config = dict(
    dataset='patchworks of several textures',
    vocab_size=30,
    encoder_channel_attention='se',
    text_encoder_causal=True,
    text_encoder_norm='layernorm',
    text_encoder_mlp_ratio=2,
    text_encoder_layer_scale_init=0.01,
    init='xavier_uniform',
    optimizer='muon',
    muon_scale='original',
    orthogonalizer='polar_express',
    epochs=29.3,
)
Rows from block 6 of the image encoder of a small contrastive image-text model, named by matrix and row number. Rows with one number belong to one channel. Each number is 500 + 50 x the weight over its row's rms, rounded and kept within 0 to 999. All counts start at 0. Numbers have three digits each.
Before each channel's rows are labels from the 100 images, of 14848, where the channel reaches its highest value: "top examples" is what is common among them. Only what is clearly more common there than usual is listed. The data: patchworks of several textures.
# convs1: grouped (16 groups) 3x3 conv, stride 2 (encoder.blocks.6.convs.1.weight, 256x16x3x3, standardized in use, each kernel summed), inputs within the group 0-15
# convs2: expand pointwise conv (encoder.blocks.6.convs.2.weight, 256x256x1x1, standardized in use, transposed), outputs 0-28

top examples: plaid; woven
convs1.231:492475392535439595455506478528582527495506459536
convs2.231:482563505507514492626431490550452511396533508443513545570456466570554497470524431502574

top examples: looped; wavy
convs1.237:491481453461484510530497535494520663481477494427
convs2.237:431554536527556466551465560526389555560456561547506539476519459464468496480521550569560

top examples: cloudy
convs1.53:470455527496497536458480569522501469480638418480
convs2.53:499414427431498458450382545415463509535513477491519491500493535411485508570502521514541

top examples: cloudy; centre pattern: cloudy
convs1.26:499538488515464501471616401538426470544534526466
convs2.26:474436479524538453526516422480527576532603457475618483530506508503448395559556510427592

top examples: patches: five; striped; rings
convs1.142:471465503515478473559571462614536469510439416518
convs2.142:538438594535476501568478497486490510512478508519585509394544509509497506484635476516500

top examples: labyrinth; diamond
convs1.20:474506459562506465481360532523452576529522534516
convs2.20:439426546464457502463518567579448572519474449530458503463521551577619453532487520575508

top examples: zigzag; marbled
convs1.220:518523513490523484570399468438475464541613520463
convs2.220:470432530456445463541550470517460457560449506575596522531523549447463462535540485420445

top examples: veined
convs1.227:422476543553562498477501389499463561567488469535
convs2.227:516507455453579534430452449528550564537530484428538451537584508555513484587625535496506

top examples: rays; centre pattern: rays
convs1.127:482459550443495454566459617480548497427473534521
convs2.127:515373381512467488477495479508406539469484477517440498544587414533522513532572442493519

top examples: furry
convs1.60:453523558524482534505520481528522493339469546530
convs2.60:455503454475502488357449375537489585531487533455449525432453516507583431485484522521485

top examples: studded; woven
convs1.166:599504517501336514494526500493499529512498469509
convs2.166:498511564480570502532454442478382589443514406525458510515536383533505462582501569424418

top examples: honeycomb
convs1.188:487575520499389619520486523500498495489510457435
convs2.188:487463535531499481537483481558398499516499484514451465505361474564523524396650483557531

top examples: labyrinth; looped
convs1.61:564482530324512517478487504491524508536511509524
convs2.61:548513558520498501627542398496567576559533525542418523522537558496460587552520498494531

top examples: plain
convs1.123:521386532553408501528508476473526506586493546458
convs2.123:472368483427480526504461504462455555525505576522587454485439515520545510603471523505526

top examples: labyrinth; cracked
convs1.72:485482455422515417527576541409556527537549508491
convs2.72:521508459513516526509528507437561580550466535546498403508510477539473485529380453477596

top examples: grid
convs1.34:517485521447559523402456491479570472525465609473
convs2.34:485550509545474510477496568473522553540489540538528405472434566512526436481424470524497

top examples: cracked; plaid; grid
convs1.41:447517517498527522396571399540448492524540550514
convs2.41:446479515549532488438444477526501415512490545545431491496473571572472460526507534497438

top examples: triangles; patches: five; crosshatched
convs1.35:462479529506443439467458630501548509464503581480
convs2.35:518598678511441503500472523470492522477500538493512493338475317560511490486405515507532

top examples: cracked; crosshatched
convs1.167:512498497508613487497490494480524512522537347483
convs2.167:607527431455427551481539558529556477582435589612452467437483458566521470345421473557509

top examples: plaid
convs1.77:471537498591496464580520502579491456508457442411
convs2.77:454580582534547488517549542560562552482512413490525488297458503571514506548522442467505

top examples: cracked; centre pattern: cracked
convs1.70:481536475496518416549572573467531446565501436436
convs2.70:505579554498530596434439475482457522548508552506451439538475612537430487478416513438484

top examples: labyrinth
convs1.12:457486541526386506460491466593465536533579505462
convs2.12:520523536529561581474470507622498555484514425548443590510526524487471502447590544509470

top examples: plaid; furry; speckled
convs1.121:481466641500511506435544510525522465407525486477
convs2.121:483505540512407515587434519463431561487504526448322561646475529544501525405401492531520

top examples: furry
convs1.193:482498481473460482678462518503463491471529497513
convs2.193:506544517495700474533510494495494451494555471496541467420496524503496515473501509500522

top examples: diamond; centre pattern: diamond
convs1.94:422412547478581485513592458529497502531432508504
convs2.94:603535481599498389601442576493461605482489527461480523479493440555471488582472387541479

top examples: crosshatched; wood
convs1.129:568417536501540526570425462568456495424488511515
convs2.129:383523561509581486460559491417515542538395483501465508452488492435441457493448410518461

top examples: speckled; plain
convs1.180:564447500498428522480463529502461590425566464561
convs2.180:592490540525488520538524480472509529550435553434457531588489510507475518453557575524516

top examples: dotted
convs1.179:470435466487427615516531499467602480501503467524
convs2.179:461445536513558462587463476508497427547524514429452621385536523510476488517546528583500

top examples: scaly; centre pattern: scaly
convs1.159:504621537484439390514522468494466512471561508505
convs2.159:479520546565492426546576464542518541487489489485447575483518539600416494509434438459474

top examples: wood
convs1.163:512528524522426501503502500498510510524606359474
convs2.163:440479430430567533491450476481441463501400507475429454504498426536572587464540459536419

top examples: rays; centre pattern: rays
convs1.236:486516583423541527505496422464488570576483486425
convs2.236:560495494462514564442465502529469573510458478548525499569556561556525484530520509469512

top examples: rings; centre pattern: rings
convs1.170:483472479571458464482607476460501506464513613454
convs2.170:520572585545511516529570536477570578419503438567526482409284598515506535526365567616516

top examples: scaly; patches: five
convs1.99:456508496582476523464519481631484481420523515443
convs2.99:515459558536557529594603515453476487516492414535482514556563416500510513524489488441453

top examples: cracked; centre pattern: cracked
convs1.44:464493472458521479494539512435529468504483663480
convs2.44:526521581433458426419561483481469458498482500484462512494484555527488486531454508597460

top examples: bubbly
convs1.58:391501463565499487509508503471485512642493503471
convs2.58:548364491551386558515518534445551567337370422531606512518528530532514525525524532522485

top examples: plaid; centre pattern: plaid
convs1.42:568515461500503502534543351519441499558507474526
convs2.42:569478565496434521505450504470478430535494405534440491495457453601517526493487522529534

top examples: spotted
convs1.210:511495493456488486525505502628387543499549491441
convs2.210:505540524559538449530410484430347418468521520430532478488586536520481504443517470466516

top examples: marbled
convs1.27:448534515448518459412563615548475535480472507472
convs2.27:417539562609530445495606523433542465482473511577523498545520581508532512572474591529529

top examples: camouflage; studded; wood
convs1.165:601518485475481494521502478495519590496536408405
convs2.165:523527460539565486477522527586490444536336464532413383483597418483610548565470564510502

top examples: cracked; labyrinth
convs1.66:479560527435469441485552553472562460594519453443
convs2.66:480559539529576471498587482562535459530593536565499501567482587483560477446442580552507

top examples: patches: two
convs1.71:528511521569521532452478549565472386449550482437
convs2.71:553540500539499466339399577611439559503409465411545482464451477518376490526517509434433

top examples: camouflage
convs1.39:514532457549484545541476484428494540553540364494
convs2.39:519478433504518527470547500543480329536521480445576489478534551547562531555572467513372

top examples: veined; cloudy
convs1.199:489468495646554466467543457493507503426513519451
convs2.199:490464470452475545458441550519584518524524496559631556523493439581471505544505408541451

top examples: checkered
convs1.62:354499536453503510513520520485515543577435501540
convs2.62:548453469510427448465493400466531473336427491545475512463504513484525478537575574554466

top examples: woven; dotted
convs1.235:476465431525483598490488471484594590501488461445
convs2.235:485481524433543545506445475527423471505470460407517476599511534545534505475398431443511

top examples: cloudy; centre pattern: cloudy
convs1.16:525510475503460498550632440427466434519547512503
convs2.16:449510505485583436479598444459569505477474522541540527473492518401544502467466484494543

top examples: furry; rings; spiral
convs1.202:395498496396492558580545525510490453509542531480
convs2.202:478538468410497500465519476477431518530386514476503435527368592548470490350540561485484

top examples: cloudy; veined
convs1.122:558516378482564501542537583468510458490504466446
convs2.122:477545485524495547630516553459540510481631533502578488467496501478445524456515455476485

top examples: woven
convs1.164:603508490427477522468469446524482582509456583462
convs2.164:577545539474493492476430552538539413553432445516526464561451504487566537516472561482666

top examples: crosshatched
convs1.131:513560513494530511488466386531463531519393571528
convs2.131:474495499470508459478419495484500539467445451443466534521545485521491437559523459403460

top examples: studded
convs1.175:561497482464340545482463507517510520530548521529
convs2.175:539445523402534540651590519411536427489528500525508550519473472595578536482470524425526

top examples: veined; camouflage
convs1.119:440390487531514468563453548452485587536506511542
convs2.119:441473298510522495488538455547428525511413444541453521518588379498561513447524446447492

top examples: marbled
convs1.213:500502510517522505551508506321527513553477512489
convs2.213:578523504453500526561529503466460531519495489465546379509512460472423487509476464559568

top examples: wood; marbled
convs1.174:534490502456431528488489514548482527501427441637
convs2.174:467461572476453436437448545497401446486604469524484391590556455468423463465489478546404

top examples: wavy
convs1.169:544527449450553503511454467527478517490424633468
convs2.169:566569544617431438490565535502530361503514462597398549530492524484485527505467437483526

top examples: rings; spiral; centre pattern: rings
convs1.2:501531529512531479589512433462445493410604475492
convs2.2:658474471523514491490490493477511483455481353462500551506510533520420480570520596494448

top examples: furry
convs1.209:520533579491563523467519544453568405451432495464
convs2.209:509558469460518550399488514562520310489423495522503501537527462542533489481501528558443

top examples: studded; bubbly
convs1.43:525485473475502489653503553447433485523473453526
convs2.43:508424512469490557542488447508562413514386406481518530460553503432510469460507531514499

top examples: veined
convs1.200:594479481614504551516548480464462475449466487432
convs2.200:543495497518504474559500494519559543492409474444471568552525581468452494477476527515498

top examples: spiral
convs1.140:515609476485477518480449561390483495476511580493
convs2.140:501467473510516510611517558523542507311501512510523492542409549536457518520548457508538

top examples: labyrinth; diamond; crosshatched
convs1.8:491432549503398475516484485554476517534545601436
convs2.8:489526537518447490607523599551545455446546415521470463563519446532571549533593491490491

top examples: triangles
convs1.234:490481520574496472511508619489443389492490476546
convs2.234:548499523534520516530499511499582439499508523595515447458463397488509494595492581495533

top examples: triangles
convs1.230:491481460564523535514518552484493354498478477579
convs2.230:505504527562474480541561474505502488434472424487552513483440491420541498529535558471526

top examples: zigzag; patches: five; wavy
convs1.148:472538434502526619509438506515510572429438502487
convs2.148:494353513536505524475474501473521483587465410464466519585360478540504511536571446556521

top examples: dotted
convs1.211:472454577436522499477550556613500499451430495474
convs2.211:562467530515489499439487569533508458471492519691452538523528540490481499526435464596483

top examples: furry
convs1.98:465546541571527461514446549479530389465436545534
convs2.98:438525513492475431566440472465550575518537563427487489539543506480539608398466467561499

top examples: cloudy
convs1.54:457487483654490487486499561531470475430470535486
convs2.54:549446436480449456494501549451458467448591542425451554471484547499491546468527390469567

top examples: wood; furry; crosshatched
convs1.6:500594471537570508500515510379508497457501420530
convs2.6:405552515497404517533515469515362502447509613518488527538467433502512522489583464550512

top examples: dotted; bubbly
convs1.38:537493472513480487637515539470477523494474383504
convs2.38:520421468433534486537550485556436492498501470470473414432540359464539496457655570484437

top examples: cracked
convs1.74:488517519478547434515545549437535461512578508379
convs2.74:583462514423518407551484448503506539538536471478446607561487543542485466500429477516626

top examples: patches: two; plain
convs1.89:539453472541483609485457574485492438428545537464
convs2.89:489477519619433508430498424462486547527617461438530556482596556552536464511505545462510

top examples: honeycomb; patches: five
convs1.176:426529482505512608498482480491624483493481460444
convs2.176:518411524463588541484482474559430521463466401533521532457431522508501501427607428408547

top examples: speckled
convs1.196:451487495579458606430526529491523457419522546502
convs2.196:390494525558505443425545528452533548459465515403532618511515488454453449476489476426581

top examples: triangles
convs1.229:494495424487484539442588548555472441468586458536
convs2.229:466489482420444588561496469469500447501577499455461510558500464436522444458476527449536

top examples: plain
convs1.55:473513558426511559478504385544560500438474528544
convs2.55:503570451526461462567528559569478403518529478423443498472413518512373506536531603528451

top examples: cloudy; veined
convs1.253:500516470513510351478511548464470527590506494548
convs2.253:573559534486523505440447465418516344485592447559547463478508515337481414544466554491568

top examples: spiral
convs1.82:531376507464508457564619524474481503484511490497
convs2.82:481492513559523485517533536528536448495474533453544564455549552512422465505483486444494

top examples: dotted
convs1.150:509448515478502363531540508486524432534584526528
convs2.150:408503538484555460400483415432425527421390531441481500450483536610487503472463509423531

top examples: spiral; rings; centre pattern: spiral
convs1.116:492459509508493459434522519492666448482515488516
convs2.116:408457431515501513444528492481478555473524625519450422573500466460508525564544431446502

top examples: dotted
convs1.240:483535444491482400595521481432531561536450532530
convs2.240:462457505592517445501523367507492480528590505524520563524527430457334517495454498487510

top examples: brick; diamond
convs1.23:547501482562461541557436455436584430495450521544
convs2.23:496486467441514391499373473545523559463585500446516408481481527491536460518454457479603

top examples: spiral; rays
convs1.10:453408576512573488440521473497454527461578485550
convs2.10:458536558599462568514477485540511449523530379486434503429517484414647522486532559467461

top examples: speckled; cloudy; plaid
convs1.118:449443595436519562568506532487454434561478482494
convs2.118:573439581540586483500501509510399405505440395496541483438518530487525470439495491489459

top examples: plain; brick; crosshatched
convs1.30:543529525541524552471542413475584448502419433508
convs2.30:496512480444520547511447447532529356503493486516579532491430546535653559514494561481481

top examples: scaly; zigzag; bubbly
convs1.63:377490494499486499495485529498487516650484497516
convs2.63:547366510505381495489458550520618480208485438453571524506568493522507475514571544496535

top examples: grid
convs1.233:577557418459443463445497476559494510472525594517
convs2.233:469548496458556508482473483523496451422418504452393519457509442556433515444437569544487

top examples: woven; marbled
convs1.96:426517466528478512512560513362483477519562561515
convs2.96:494466440406450524469485564517504547515523541479521511467493501570565517425450405566446

top examples: crosshatched; cracked
convs1.173:493499453475675504501493509501509495513481433465
convs2.173:486505476530355530612504571547533626632538586489450486401466523554450534382452563529472

top examples: woven; studded
convs1.171:638477514438442558484493480505475549518443458524
convs2.171:538480590544514423450461542466403515552495487546499548556537436554542549526457419587474

top examples: mosaic
convs1.217:500466340475547507519566454509534533502513534502
convs2.217:498502468547515501519427528524473585484479499473509579519482507548462441567490583510523

top examples: spiral; centre pattern: spiral
convs1.113:531488453537493444439505480494660475513529479482
convs2.113:590471526532592470556451397433543414494570728539511546509472441519511447500530483471482

top examples: zigzag
convs1.13:494439531518421484411481498549485501491569611519
convs2.13:507505508408507526456516517507470461548436442508480557577557520541391566527492519419459

top examples: veined
convs1.187:473463468503528493531506487510342535535528517580
convs2.187:496434486599623474509476470548523502500532468466459389508466512601488482463481481511529

top examples: looped
convs1.225:502501454427514571453561413522558543441547531462
convs2.225:533480449539496511543517516394462537467498472478473426416527428440463458463533419519422

top examples: cloudy
convs1.197:511440506537379526546510423508449489571542531529
convs2.197:615486537536505546419565520497508515458494481576537628523567522497467468474529543460553

top examples: looped; crosshatched
convs1.137:551448549525533469566399515574469513413490478518
convs2.137:523562522536528486466421456573469563565519501385498625491425501547441390521428475457461

top examples: diamond; checkered
convs1.135:487497532493506445531499641451518495497395486530
convs2.135:594536442523474508416591444494505468517446567604463474441477492444527533555486465534539

top examples: rays
convs1.182:501542492498510397503473531498389481592564510515
convs2.182:458431434516490502527543446542538590526524516453507418495498552438448500503492515457429

top examples: looped; bubbly
convs1.184:494510499515530361523532510494622512466487483465
convs2.184:432550455525513478508516587518601426532542495558462431562492501452525524443469471514540

top examples: labyrinth; rings
convs1.51:614512477381504503477460480515485452564552513502
convs2.51:513530532533577406550547430535524394603518523498444591503534544503465442528472573563513

top examples: dotted; bubbly; spotted
convs1.177:473462468466452555522460487495606527434508490608
convs2.177:469492480490513544500463445480512462543474529470509477577487522506446539531523441431469

top examples: dotted; plaid
convs1.102:591489494367534456507509482443558551520483496521
convs2.102:524353608575539513588508512491441499639435466495463500496491493498508517533573446431478

top examples: honeycomb; patches: five
convs1.204:542505498573584419562471481503500551418494442459
convs2.204:413468419479441524489498490551489433577510472493409548508323400474527519478704486497517

top examples: furry
convs1.21:440530423489465472470532640531543526458482512493
convs2.21:539531478460581525596547588444513649525502559543459466477484567389431603472481500550474

top examples: grid; cracked
convs1.45:504484517437543505386557453528529463501466606511
convs2.45:515525532470481474474470538490500622499440522527497469559465550487579524473447476472558

top examples: veined
convs1.190:581514511496504412495478571500396544513558469449
convs2.190:512536530474568438486483531522551611567533538422536548535533439444483480482453557517496

top examples: checkered; diamond
convs1.33:446470537540514625474471422467565534489475458530
convs2.33:557514466555494444503428513522574498546491536584527335496469505534442512497501445628363

top examples: spotted
convs1.215:511487474434492491448524466650559540469476508473
convs2.215:508483479561467491601524501476398512507534503516422512558535482529513516504420522489508

top examples: spiral; diamond
convs1.85:524356477472534470553574488487483500560515467538
convs2.85:401511534497558514518555533432572529493498541504521394501536508559499431628519562519545

top examples: veined; speckled
convs1.32:451548483463497480635496469446495459492486597502
convs2.32:518457572498550530500509482423644522466441484495471487437404451469488496535372543526505

top examples: crosshatched; centre pattern: crosshatched
convs1.214:462516644514499489456515457579475452516444475511
convs2.214:493592493512409461502547467490435506429619504527520484549533554575430509474541579505556

top examples: zigzag
convs1.4:514463562449430486533482467555442514518529615441
convs2.4:377564540587476548445510433528540498515583471459500459608530553557536458556500570402535

top examples: grid
convs1.153:523622491522482486538358482518497514480481504497
convs2.153:507434644411432473481414544535480419530473513461533518424536585534420537456417574445481

top examples: wood
convs1.160:549561523520399536505414563507501489531421450513
convs2.160:585447502525495463537593477439441435510536480492420390520517484407484499502508466509479

top examples: bubbly
convs1.49:474545500547477498446426499521503447547621522426
convs2.49:545533448440427365457596346495481484528547463493542434548538559442408429502515565538581

top examples: grid
convs1.156:496626528499426461537466456470474569465561491474
convs2.156:522458524556566469482495597492532462500428489534490527502515508409466537521507438509485

top examples: cracked; furry
convs1.103:508542564521549479513486555414447376489495539511
convs2.103:556511485434428538538513497442453426501621529474481508531479506497356503446463411475412

top examples: mosaic; woven
convs1.172:565519457462387539511455564514555528546493427487
convs2.172:619520420479549607390563576413497558547530517477444466473513428440537418494502532445509

top examples: brick
convs1.242:464512539494552524495446438562441494397575504557
convs2.242:486518484494510516408424457402516457465492535526444554510506515487574470470480446382394

top examples: triangles; looped
convs1.37:541468546479541483401443613517559480502502469457
convs2.37:469617521444580509479463469449569525520449500505548457482488457511466492477444455506479

top examples: grid
convs1.47:565466457480568476446507402464506482592502565517
convs2.47:490476514491492532413426550611430589560484467457504489459434559436477494492425453483513

top examples: grid
convs1.106:467501511454464514527538494410518643477517519445
convs2.106:475531504481340480471481462460528473445535502528588519510461529526466505502544503518483

top examples: rings; centre pattern: rings
convs1.14:439453538511504464432479446599476501525603539500
convs2.14:514556548517534552442567503511503562507497426517475546481508434470601498516547563516528

top examples: spotted; centre pattern: spotted
convs1.218:519478356480479497469511465590523572503519533504
convs2.218:539427511554488535586469496535346412460459543465482536493403468547525534545466431495458